A small image classifier, trained from scratch: widths [64, 128, 256].
Rows from block 6 of a small image classifier, named by matrix and row number. Rows with one number belong to one neuron. Each number is 200 + 20 x the weight over its row's rms, rounded and kept within 0 to 999. All counts start at 0. After the name is the row's rms in percent of the matrix's.
After each neuron's rows are labels from the 100 images, of 14976, where the neuron reaches its highest value: "top examples" is what is common among them. Only what is clearly more common there than usual is listed. The data: pictures of board games with random positions, seen at a slant.
# fc1: MLP up (model.blocks.6.mlp.fc1.weight, 512x256), inputs 172-255
# fc2: MLP down (model.blocks.6.mlp.fc2.weight, 256x512, transposed), outputs 172-255

fc1.473,097,203,208,166,198,181,212,196,211,198,183,199,149,177,194,207,198,170,227,198,224,213,228,195,200,193,159,221,210,186,245,172,217,194,176,199,206,220,171,188,160,241,189,219,231,208,198,183,207,185,170,218,211,212,198,178,188,212,215,166,175,181,214,213,210,216,218,230,189,197,213,207,192,225,168,196,210,221,160,169,193,246,202,232,180
fc2.473,095,179,181,219,168,185,204,232,180,194,207,159,166,223,177,178,212,200,189,184,192,207,180,172,218,210,203,216,187,178,228,200,184,213,181,215,198,224,169,207,230,211,237,206,197,209,177,211,241,198,206,194,224,211,225,182,174,188,201,235,207,206,202,222,233,218,203,196,171,194,229,230,197,206,203,203,163,158,245,182,206,216,210,216,209
top examples: draughts

fc1.423,093,203,200,196,198,221,204,212,183,215,214,252,190,186,161,194,202,211,176,191,240,198,158,199,197,197,241,209,204,217,210,173,201,205,239,215,165,220,246,197,190,200,222,197,228,216,192,209,186,216,182,186,196,209,221,204,214,195,167,200,209,180,191,195,194,169,204,194,153,155,212,177,222,190,213,220,156,220,230,212,188,200,186,230,190
fc2.423,098,203,229,198,198,190,187,183,179,207,259,221,148,206,219,213,200,204,224,221,187,207,232,219,170,134,163,215,206,171,202,224,205,225,190,184,227,192,241,219,224,226,200,238,189,222,214,235,197,205,206,215,197,210,196,209,235,216,208,197,190,185,202,162,191,223,195,194,208,192,200,227,194,222,213,200,189,264,201,192,190,203,198,202,182
top examples: noughts and crosses

fc1.89,096,198,167,177,213,193,201,174,190,236,182,219,220,194,231,184,201,176,181,182,216,218,227,177,199,201,184,194,179,202,150,227,230,224,224,203,185,188,184,201,200,180,169,184,198,211,201,186,173,210,200,218,219,181,179,179,209,181,195,206,231,209,202,159,193,194,191,200,170,206,237,201,221,197,174,177,195,218,205,157,198,193,228,228,202
fc2.89,109,205,178,205,209,204,188,220,166,199,176,186,225,213,208,202,177,262,200,209,199,204,197,163,183,189,196,215,233,173,195,198,226,214,169,176,188,180,202,206,187,206,202,200,216,194,197,181,192,229,205,167,221,191,167,165,190,173,186,234,201,199,209,201,183,214,151,178,188,188,180,219,189,165,215,189,159,174,206,191,211,220,174,226,189
top examples: nearly full

fc1.409,092,176,208,201,185,190,197,181,224,174,205,199,201,225,179,238,200,197,193,212,220,212,223,204,221,192,205,187,201,198,225,219,200,214,232,187,227,175,220,196,182,183,209,239,198,222,214,141,200,210,198,211,219,193,201,217,195,220,209,197,210,203,211,174,208,210,194,186,185,170,187,191,211,180,179,237,164,204,179,195,240,186,195,208,210
fc2.409,102,194,183,182,165,185,203,211,212,237,194,245,220,203,197,185,223,207,194,219,190,183,175,183,189,149,180,231,184,213,222,204,181,203,206,203,189,181,194,200,194,234,204,200,217,211,211,200,206,202,227,220,194,192,196,221,223,194,245,214,198,171,178,214,192,187,199,174,201,204,218,198,193,199,197,216,191,178,226,209,187,199,213,209,220
top examples: stones on a line grid

fc1.213,104,181,191,206,156,184,181,209,175,158,157,189,214,218,189,194,203,182,206,204,196,243,178,213,197,214,190,192,202,179,223,228,199,210,179,164,170,196,190,216,219,204,192,160,181,238,233,242,196,211,181,188,182,199,169,184,189,188,213,216,192,242,201,203,199,191,184,191,206,200,190,173,216,218,214,193,194,166,202,200,205,207,190,194,206
fc2.213,111,204,259,216,214,220,199,202,232,218,206,194,191,208,185,216,249,206,205,213,198,198,191,176,244,210,172,221,192,145,213,193,194,238,185,209,203,171,207,204,210,203,199,205,184,201,177,234,211,198,176,172,187,215,200,201,224,212,207,172,193,190,211,206,211,224,225,208,158,239,205,257,224,203,185,198,201,220,199,205,207,203,181,179,225
top examples: nearly full; digit grid

fc1.449,102,202,162,187,207,166,178,182,213,222,232,215,227,205,198,201,203,196,183,171,195,206,177,214,207,183,182,155,238,197,208,227,178,195,182,179,215,204,183,197,199,152,194,168,180,218,198,206,241,185,153,211,184,200,175,229,231,202,160,203,211,221,193,207,204,206,198,180,196,181,213,204,187,169,248,224,191,147,220,194,208,193,189,229,200
fc2.449,109,211,206,217,194,199,234,186,174,220,225,214,227,197,203,192,191,219,222,177,225,212,222,191,201,189,182,187,159,179,219,170,202,194,191,211,188,202,185,205,203,235,212,183,212,209,211,182,210,213,187,201,233,228,231,207,197,208,175,172,208,189,201,172,196,218,177,220,200,209,202,233,171,198,195,204,186,204,168,216,200,214,219,237,198
top examples: nearly full; discs in an upright rack

fc1.395,104,191,195,200,181,214,211,203,163,195,163,207,224,222,206,240,202,207,195,180,204,192,201,210,194,212,193,186,180,181,192,156,172,218,216,201,190,185,202,208,212,230,190,176,201,192,215,177,175,181,217,225,162,223,190,200,188,186,168,206,206,206,215,195,193,222,218,210,207,193,183,192,206,219,199,198,196,218,175,181,202,179,205,172,193
fc2.395,107,186,199,198,171,210,201,168,219,192,209,214,203,171,216,207,205,243,191,228,204,182,211,213,195,217,199,216,184,197,161,186,177,172,177,221,225,217,186,182,171,199,183,181,198,183,200,157,182,223,174,196,197,209,218,224,201,224,183,200,208,186,169,210,171,185,245,219,198,194,224,202,184,221,208,185,220,217,220,219,213,224,182,208,223
top examples: second side has more; noughts and crosses

fc1.307,093,208,216,256,170,198,237,168,179,235,212,209,174,193,195,181,189,212,184,211,248,219,215,217,222,169,197,223,179,182,180,221,206,189,223,206,204,191,195,172,162,200,192,175,221,207,186,217,191,188,201,230,199,187,187,166,145,214,193,176,193,199,199,207,204,168,207,191,195,215,161,187,212,204,232,195,200,192,204,232,212,216,202,207,173
fc2.307,094,225,196,197,204,171,198,181,193,208,213,209,196,158,212,227,206,206,203,209,144,178,230,199,192,204,209,201,180,220,216,209,210,197,209,199,180,225,201,222,183,154,203,227,181,181,178,136,219,228,201,171,192,194,199,220,196,187,199,160,210,194,214,182,192,229,192,215,202,217,206,211,162,225,171,207,207,203,231,219,223,220,216,176,199
top examples: draughts

fc1.378,101,190,166,193,212,203,208,200,178,168,222,198,189,221,193,207,170,242,219,226,188,190,174,203,188,210,210,193,188,199,220,180,195,196,259,222,174,170,219,208,223,210,171,200,167,246,197,183,225,203,192,215,180,205,178,189,189,227,226,216,211,209,226,230,188,175,203,216,193,201,187,199,182,201,213,210,168,180,213,223,178,201,186,208,180
fc2.378,106,176,197,235,222,212,189,211,218,195,206,214,215,173,188,197,197,208,178,177,199,218,198,240,191,158,189,215,169,216,195,189,182,188,226,193,214,236,218,195,198,186,167,194,212,193,192,226,203,224,205,206,236,215,171,171,196,211,196,204,211,176,206,210,200,203,226,211,220,191,183,188,216,221,194,194,164,214,184,205,165,204,209,188,190
top examples: first side has more; discs in an upright rack

fc1.357,110,185,207,206,213,201,205,196,199,186,182,220,187,191,189,174,217,216,182,214,242,199,185,191,207,186,238,198,214,172,172,198,181,200,221,212,192,204,217,233,170,225,173,217,192,201,213,190,215,211,162,190,218,223,173,212,191,197,169,204,227,184,198,186,209,216,172,141,223,211,211,164,206,241,224,221,185,202,218,217,185,225,191,229,180
fc2.357,117,161,191,188,204,205,222,224,224,191,177,217,152,176,228,207,199,197,208,226,180,213,204,188,181,149,214,204,217,221,231,194,203,194,226,196,181,192,242,223,242,219,209,201,204,195,171,216,177,211,223,212,216,177,196,190,158,184,230,250,202,189,225,232,189,217,191,220,178,207,178,231,193,203,200,224,222,222,210,216,173,179,209,199,204
top examples: noughts and crosses; nearly empty; more pieces: equal

fc1.24,106,174,188,184,205,217,186,203,245,196,166,191,213,181,203,150,163,177,204,174,191,204,207,177,178,170,197,192,204,217,204,147,235,188,188,198,144,221,196,226,192,188,226,192,203,218,179,223,195,209,184,234,188,206,192,209,199,201,191,207,208,215,186,173,191,205,228,197,198,211,219,207,200,232,199,168,204,180,225,199,180,228,186,205,210
fc2.24,109,179,196,200,174,204,195,228,205,218,166,200,219,222,226,181,175,204,191,231,207,174,205,179,217,202,194,223,182,218,230,202,200,185,206,195,231,180,163,203,202,209,236,180,197,197,191,207,187,182,192,211,239,207,246,152,189,190,233,197,208,195,187,217,201,213,214,267,192,184,207,202,199,162,218,199,185,185,201,174,193,195,208,205,240
top examples: discs on a green board

fc1.12,099,204,196,190,203,205,207,209,215,199,232,197,182,179,193,199,212,217,199,198,193,218,204,178,188,200,199,175,191,226,223,203,200,192,188,217,196,166,230,210,223,198,241,195,201,180,218,214,200,204,205,224,190,191,174,213,192,198,227,180,215,177,174,224,196,190,223,156,197,231,178,196,216,192,218,185,224,171,191,222,227,215,144,159,228
fc2.12,097,173,206,177,206,184,180,209,223,204,176,204,216,195,212,202,222,211,192,188,210,212,199,214,199,213,173,209,203,169,176,228,197,227,189,167,201,229,188,234,213,199,214,185,181,217,185,206,189,187,177,205,191,167,189,225,196,218,195,167,194,204,200,188,199,197,189,177,210,184,198,208,212,185,202,203,202,212,222,196,193,165,199,190,206
top examples: nearly empty; more pieces: equal

fc1.281,093,180,213,197,209,207,206,197,177,180,215,206,174,198,200,176,198,241,229,172,173,143,188,161,184,199,193,162,203,183,216,171,211,182,202,171,202,217,171,168,230,189,184,198,169,220,210,158,203,220,201,202,186,230,186,180,197,237,232,198,206,182,199,208,192,212,175,230,213,208,252,165,185,168,189,206,200,208,253,186,209,226,227,209,220
fc2.281,108,215,191,258,197,192,182,220,170,189,185,186,212,192,210,209,210,173,189,212,243,183,208,192,188,195,197,213,197,207,157,194,177,193,216,214,225,176,167,192,163,201,192,200,215,171,212,190,174,187,181,218,164,191,262,216,156,208,189,197,191,226,214,222,217,203,220,187,233,170,213,211,222,213,191,212,204,184,204,206,206,189,175,173,200
top examples: discs in an upright rack; more pieces: equal

fc1.126,104,210,191,216,184,205,220,210,169,182,196,193,216,196,193,160,202,185,191,172,168,181,175,164,189,228,184,232,194,205,185,200,228,176,229,193,189,181,185,172,202,225,220,180,213,177,167,220,198,214,197,205,224,207,200,200,181,202,200,207,154,183,212,201,188,218,197,197,183,221,202,198,187,188,173,190,231,163,186,205,232,177,203,204,216
fc2.126,110,195,262,223,193,220,193,178,181,213,227,216,161,189,210,160,195,213,182,201,185,177,218,197,234,169,206,209,209,170,223,177,180,181,217,175,207,180,197,209,233,215,190,218,192,215,217,166,197,222,179,196,227,210,235,240,173,204,193,221,154,187,207,244,207,219,229,187,171,212,212,197,167,185,199,214,186,192,184,232,214,200,195,191,175
top examples: nearly full; draughts

fc1.319,098,177,194,173,193,181,225,211,169,219,216,181,238,218,216,204,216,199,209,185,223,194,193,162,215,189,232,204,208,185,192,201,214,180,175,201,155,199,189,188,158,196,180,205,205,183,200,211,185,182,174,202,193,209,195,212,227,205,215,220,219,201,191,220,197,172,209,222,191,188,196,161,192,220,188,178,183,235,242,175,210,220,200,209,189
fc2.319,100,185,190,217,219,192,206,187,226,199,220,185,146,191,206,193,183,212,221,199,214,171,174,204,194,153,201,213,215,201,237,170,235,202,194,203,211,220,241,220,233,176,227,208,192,194,220,227,188,193,217,212,178,181,176,203,167,205,196,212,171,189,190,195,186,203,218,201,200,237,203,227,232,182,213,197,194,225,206,205,175,209,204,199,188
top examples: noughts and crosses

fc1.234,099,199,219,206,205,207,202,219,192,228,228,191,197,160,192,197,190,197,228,167,226,157,203,190,191,192,206,190,172,182,151,214,194,218,206,196,235,178,209,146,193,210,176,223,190,200,215,243,153,208,203,177,172,214,178,187,163,195,181,191,196,214,218,192,183,206,170,193,220,176,173,220,188,197,201,238,215,194,226,238,218,197,204,255,233
fc2.234,100,240,168,172,214,195,184,167,242,197,194,226,230,205,185,203,205,212,205,199,185,187,175,203,192,226,217,203,234,191,212,210,222,223,186,174,204,207,215,175,185,186,199,207,181,187,215,209,197,198,218,193,213,215,197,188,186,213,196,213,208,173,187,190,210,198,167,209,227,172,188,202,211,206,223,216,181,157,218,206,189,199,149,194,198
top examples: second side has more

fc1.443,084,221,198,212,171,169,202,186,207,225,199,211,183,152,185,222,175,183,226,190,194,213,187,214,217,204,234,178,200,187,185,176,214,212,226,227,173,203,132,218,200,198,175,208,208,183,211,182,196,187,203,226,221,179,200,218,208,226,199,209,218,164,182,231,173,147,221,183,200,194,185,224,179,222,208,178,205,204,215,179,193,168,180,205,205
fc2.443,088,197,210,183,197,212,173,211,176,221,206,198,217,189,192,212,226,207,192,158,189,184,217,179,217,210,214,188,194,176,212,190,228,173,176,219,197,179,172,224,194,177,229,218,202,206,206,187,200,165,161,160,228,201,206,196,176,191,180,213,167,215,169,187,241,192,187,205,202,203,239,180,210,227,186,232,226,214,173,184,169,207,211,190,162
top examples: nearly empty; discs in an upright rack

fc1.166,103,236,202,186,209,221,183,174,224,210,187,225,194,200,184,203,223,224,215,192,192,192,184,187,208,176,212,184,174,209,178,194,196,195,185,188,203,204,199,189,152,151,184,226,219,161,177,193,195,224,175,204,221,184,192,194,206,219,220,231,228,185,199,192,216,159,168,194,160,176,238,192,219,202,215,184,203,174,201,213,188,173,198,166,199
fc2.166,097,198,169,182,214,191,186,212,215,221,178,226,214,170,220,184,245,195,195,198,254,206,170,207,197,198,196,218,188,211,186,179,180,203,185,226,194,200,197,201,235,203,204,178,207,202,175,245,226,190,174,218,175,195,177,196,183,166,158,204,189,178,214,185,186,229,182,223,218,222,211,220,209,192,178,181,225,189,188,190,210,171,178,180,226
top examples: draughts

fc1.406,090,192,212,203,185,206,218,161,208,198,158,220,191,201,229,211,188,182,189,227,197,230,209,215,203,178,199,205,152,209,216,195,185,214,201,208,180,213,213,218,202,187,168,211,217,196,221,221,155,182,202,229,216,182,190,205,218,195,224,248,210,211,221,201,188,232,206,221,221,229,184,193,200,208,201,199,219,189,180,197,204,216,232,213,198
fc2.406,104,188,203,174,235,210,194,199,170,191,174,239,176,231,207,208,164,192,193,202,232,202,220,189,185,193,205,172,201,171,216,201,218,228,199,213,181,241,214,203,190,209,216,207,196,215,210,196,197,216,190,187,225,212,225,189,178,227,217,209,200,207,214,179,179,182,202,185,236,161,198,204,198,194,206,197,190,184,203,175,191,211,189,217,216
top examples: first side has more; digit grid

fc1.480,086,189,209,164,177,153,185,168,189,165,183,214,202,203,205,206,233,219,183,210,208,215,197,191,222,183,170,210,181,194,222,176,185,228,190,169,225,225,206,236,178,201,171,227,178,201,188,223,217,201,221,214,247,207,216,184,180,181,202,166,236,236,227,190,198,216,209,233,209,215,161,206,217,203,216,220,189,172,176,183,244,196,190,223,189
fc2.480,082,212,172,192,213,211,162,228,188,180,179,219,221,197,203,216,205,213,186,184,205,195,160,174,193,194,186,229,208,181,208,219,218,180,202,212,223,219,227,189,197,164,210,204,207,224,193,217,213,221,204,220,212,184,210,183,215,221,217,227,193,191,197,192,210,206,179,187,202,221,197,191,202,238,178,193,188,184,262,196,192,190,215,215,231
top examples: first side has more; stones on a line grid; discs on a green board

fc1.155,107,180,224,215,177,209,217,206,214,230,218,182,203,237,173,185,213,225,209,204,206,189,208,198,200,189,204,207,222,155,185,197,222,219,227,187,188,228,206,180,220,207,211,211,209,219,196,191,193,196,175,208,232,168,192,180,185,189,221,161,184,193,196,206,203,179,167,170,205,256,214,204,218,192,203,170,205,221,206,188,200,180,204,191,209
fc2.155,102,191,151,178,176,186,193,193,152,220,165,195,147,205,221,171,212,232,187,181,221,188,150,206,201,208,208,204,202,170,205,189,207,197,228,234,198,193,214,203,198,187,189,194,227,180,213,187,215,189,176,230,200,177,209,196,159,182,222,204,216,221,221,178,209,223,189,190,196,198,200,174,196,162,179,209,192,204,171,209,202,194,196,215,198
top examples: draughts

fc1.400,089,170,200,207,204,216,184,199,216,223,197,225,184,215,190,186,180,177,191,211,195,180,220,197,196,221,210,203,164,198,175,168,193,248,210,194,214,182,212,174,123,214,158,192,194,216,205,210,237,196,201,207,191,166,208,228,218,179,191,178,190,183,197,192,206,220,198,240,210,179,195,193,167,176,185,153,192,213,169,196,191,200,178,189,216
fc2.400,100,154,170,188,231,225,197,199,244,201,256,242,181,226,225,198,219,218,212,173,217,231,193,205,184,197,219,203,226,230,197,170,211,199,205,220,186,218,180,197,220,228,190,225,202,216,206,165,186,189,142,205,197,183,248,207,204,182,180,205,244,168,218,195,216,164,216,192,199,246,218,202,208,214,190,219,200,214,220,244,183,190,197,223,231
top examples: noughts and crosses

fc1.172,103,204,166,227,156,225,196,195,166,207,165,215,233,216,212,206,230,199,202,211,203,195,179,195,184,189,224,215,191,180,190,222,199,219,210,202,232,182,206,208,189,177,216,212,210,174,208,205,197,204,211,219,208,214,217,236,185,207,202,207,218,183,186,192,201,185,208,209,214,207,188,218,194,228,200,166,182,216,180,175,224,220,187,190,195
fc2.172,097,197,194,173,163,200,190,211,202,200,191,188,219,218,201,195,219,179,189,190,201,196,220,215,187,184,164,220,217,177,204,223,187,213,191,183,213,163,199,179,192,238,156,183,184,188,221,201,183,172,175,227,192,187,170,232,202,203,160,207,191,222,239,212,172,221,199,155,164,208,205,202,225,235,212,182,194,212,190,193,191,191,205,182,186
top examples: stones on a line grid

fc1.436,108,187,240,175,176,223,232,160,190,190,223,162,201,195,207,179,216,235,248,163,221,177,194,193,190,181,216,204,205,195,198,177,179,186,174,239,241,185,209,192,208,208,207,185,200,186,224,197,210,193,240,202,212,194,195,205,178,197,215,197,197,199,206,207,198,128,219,247,190,165,161,202,191,208,171,161,182,221,196,225,161,184,218,222,193
fc2.436,113,204,181,202,168,203,190,224,173,207,191,189,190,221,192,209,207,233,204,164,198,220,153,187,226,200,182,174,187,192,178,190,204,198,188,206,187,177,212,225,170,173,240,200,207,219,205,170,210,227,259,214,219,198,215,233,211,240,209,192,166,220,211,214,205,219,211,193,183,193,191,238,221,200,219,227,184,203,176,204,205,186,236,192,222
top examples: nearly full

fc1.179,100,203,216,175,173,223,180,172,229,211,232,223,195,171,201,187,214,252,177,201,210,182,212,199,233,197,193,203,193,190,189,232,143,189,199,177,228,185,181,218,196,180,215,210,174,205,198,240,240,224,194,172,174,186,207,194,184,193,206,193,215,200,193,192,204,233,207,163,215,232,217,200,193,188,220,244,213,191,214,218,219,229,209,198,168
fc2.179,105,219,219,200,197,157,208,178,172,217,171,195,211,163,218,203,201,206,170,226,234,194,175,230,201,224,207,234,176,234,197,183,184,209,206,233,198,216,202,192,166,228,187,217,194,194,221,199,225,201,242,211,227,208,185,194,207,184,195,215,202,197,196,188,181,229,235,208,215,204,227,200,196,211,181,195,230,208,186,187,204,244,206,211,164
top examples: discs in an upright rack

fc1.62,102,245,189,196,184,182,210,194,212,187,208,202,201,201,218,211,190,149,171,186,229,182,207,176,199,220,216,202,222,172,227,176,214,200,177,205,233,210,198,190,181,209,187,202,213,192,207,177,204,194,213,233,194,207,202,196,185,238,184,229,211,214,225,200,195,198,187,172,174,212,203,235,212,209,200,195,193,180,187,249,217,179,203,182,222
fc2.62,107,181,221,200,193,215,182,209,205,200,168,189,248,198,219,203,168,201,206,219,181,198,232,206,215,205,201,199,197,211,186,211,190,226,195,195,207,240,244,202,194,211,156,215,199,188,237,209,215,187,181,170,166,237,172,219,190,208,178,236,213,201,217,209,203,204,222,234,249,220,194,223,222,174,199,193,181,163,184,213,223,203,194,214,202
top examples: discs on a green board

fc1.268,103,171,228,223,211,202,195,222,216,192,210,196,211,212,179,192,188,202,189,194,175,195,236,152,171,188,205,224,222,224,224,189,171,193,218,182,162,193,243,237,192,225,180,198,172,194,275,212,227,227,205,169,178,209,212,160,184,189,196,211,203,196,190,190,187,193,193,221,193,198,209,191,200,218,187,220,197,178,191,190,172,171,203,218,206
fc2.268,096,196,163,174,210,210,206,231,183,204,207,198,185,207,186,210,213,216,164,211,176,222,176,192,194,210,192,192,171,199,199,211,229,205,191,188,204,217,183,227,202,227,210,168,212,199,221,188,222,174,253,201,198,199,175,222,218,204,204,201,199,211,181,219,204,227,213,187,208,196,212,199,217,207,178,203,220,198,208,183,216,202,230,226,190
top examples: nearly full

fc1.224,103,189,202,169,235,213,218,227,169,199,240,178,179,189,177,197,197,192,195,177,181,199,179,169,224,210,188,171,236,217,242,230,207,190,202,164,215,212,226,218,212,184,235,205,186,176,150,197,246,214,195,184,207,192,222,197,180,205,197,198,225,193,190,219,197,183,183,225,224,199,186,206,213,188,211,198,198,208,191,230,202,149,196,193,211
fc2.224,111,212,195,196,204,201,184,167,180,189,202,216,176,165,204,170,195,196,200,227,201,209,216,207,208,196,171,182,175,181,208,200,227,228,217,226,206,206,219,239,194,186,162,194,202,212,230,207,217,198,190,182,204,196,167,196,212,229,209,185,164,172,161,191,197,170,174,226,185,175,192,242,208,230,186,190,219,221,213,231,211,225,208,196,191
top examples: discs on a green board

fc1.258,094,215,224,218,171,214,173,237,194,212,206,225,190,187,219,188,206,191,181,234,198,173,201,195,205,202,185,218,204,204,207,206,167,206,223,231,194,222,206,184,187,196,164,204,197,182,197,189,225,248,179,215,228,232,193,192,219,213,191,195,212,220,217,192,208,210,203,168,185,171,224,228,200,211,203,165,196,173,211,217,221,190,209,227,190
fc2.258,100,199,134,227,199,210,196,186,201,196,233,196,211,174,192,211,191,195,218,216,167,205,211,188,189,184,225,177,202,218,227,169,201,219,206,171,198,188,211,168,196,209,188,178,209,208,181,245,238,180,243,208,207,236,184,212,222,225,182,202,164,192,200,188,203,185,209,224,188,189,189,214,181,180,209,174,162,199,231,201,202,179,267,202,211
top examples: digit grid; first side has more

fc1.123,102,188,242,187,220,206,203,201,208,154,212,220,202,229,191,217,198,188,185,210,205,181,202,195,213,192,221,208,205,185,199,180,202,200,211,205,175,204,212,251,195,207,218,210,197,187,183,188,202,192,200,215,189,199,219,194,161,196,195,219,173,192,215,201,209,209,222,194,204,158,187,251,199,196,218,214,204,190,184,221,182,236,201,203,214
fc2.123,103,196,192,206,206,187,189,212,180,199,200,211,179,176,209,209,184,192,186,222,160,214,212,173,180,197,239,161,190,185,209,199,211,193,179,218,177,166,214,200,223,183,201,191,218,211,204,228,194,225,197,215,166,178,137,201,174,201,176,225,238,202,214,211,179,204,226,192,169,218,212,222,166,185,197,202,185,197,214,205,208,210,210,194,208
top examples: digit grid

fc1.185,088,199,227,183,182,181,213,172,190,170,174,178,189,175,247,167,209,200,220,220,199,200,194,221,212,223,192,180,196,187,225,201,192,195,215,223,188,231,216,198,231,204,199,217,188,191,210,209,219,211,191,211,216,183,225,220,254,206,226,187,215,191,223,201,185,213,212,214,202,185,156,214,218,180,183,205,170,213,199,208,214,235,192,216,222
fc2.185,095,190,200,172,170,197,229,215,233,216,213,190,193,194,216,226,206,182,213,195,208,193,218,202,218,229,207,193,221,198,191,205,210,208,186,210,169,202,200,199,180,177,199,202,226,203,172,181,170,212,166,212,197,178,171,206,222,202,210,224,182,221,214,196,210,202,189,193,240,220,224,188,145,181,173,179,161,197,206,188,172,198,167,194,186
top examples: nearly empty; discs in an upright rack; more pieces: equal

fc1.230,087,184,179,199,167,211,240,210,206,233,174,194,162,193,161,184,191,195,191,239,178,203,212,189,179,176,203,170,227,219,222,167,212,169,193,209,198,184,217,195,205,186,204,205,215,207,198,208,212,222,178,191,231,180,165,181,206,195,204,224,211,195,198,179,203,200,211,216,199,160,208,199,237,218,209,211,215,198,192,199,199,169,204,208,193
fc2.230,083,180,231,211,180,203,185,201,192,200,169,195,194,207,208,216,221,208,184,165,198,210,196,184,199,204,150,148,181,190,174,211,225,185,190,188,197,236,192,204,186,250,249,192,219,195,196,217,222,191,175,189,182,229,198,172,225,181,183,166,204,175,177,228,208,220,173,203,210,204,219,188,169,219,192,202,224,199,186,184,170,211,224,177,167
top examples: discs on a green board; stones on a line grid

fc1.51,112,220,166,212,205,202,207,187,188,213,150,187,179,211,220,227,204,203,219,217,207,194,182,197,221,204,177,213,194,196,193,208,223,181,180,222,188,173,196,228,231,210,201,181,210,219,203,229,186,179,216,170,189,186,210,187,191,190,249,152,217,204,220,222,195,215,193,205,176,226,210,186,182,200,210,181,181,170,181,235,200,169,215,225,213
fc2.51,104,218,190,230,191,180,196,189,198,218,160,202,200,193,207,212,234,191,200,192,202,226,213,222,193,219,211,186,189,202,187,186,220,194,185,173,223,179,180,209,247,229,196,208,212,219,220,215,225,234,227,200,183,182,182,176,170,198,207,172,187,204,197,215,172,183,219,222,149,208,181,221,186,219,205,213,190,199,185,199,184,186,166,205,209
top examples: noughts and crosses

fc1.323,094,170,183,224,166,201,219,223,180,180,145,210,178,203,184,214,216,174,222,187,209,186,178,255,236,204,206,176,196,192,209,169,202,206,219,204,189,223,199,217,198,202,209,209,179,183,194,149,167,199,239,201,165,179,222,204,181,199,140,196,216,199,176,240,192,221,204,241,218,191,214,199,226,205,206,211,209,201,168,179,197,174,216,203,241
fc2.323,089,215,186,218,217,201,179,190,153,216,186,195,182,203,227,173,236,226,206,215,171,193,203,237,162,209,215,207,227,163,219,205,199,197,187,183,230,141,170,188,212,190,189,185,232,205,216,172,186,207,186,220,205,190,193,207,189,212,149,206,162,167,209,208,237,209,219,178,172,195,178,181,206,189,196,203,195,172,195,192,226,199,209,195,209
top examples: discs on a green board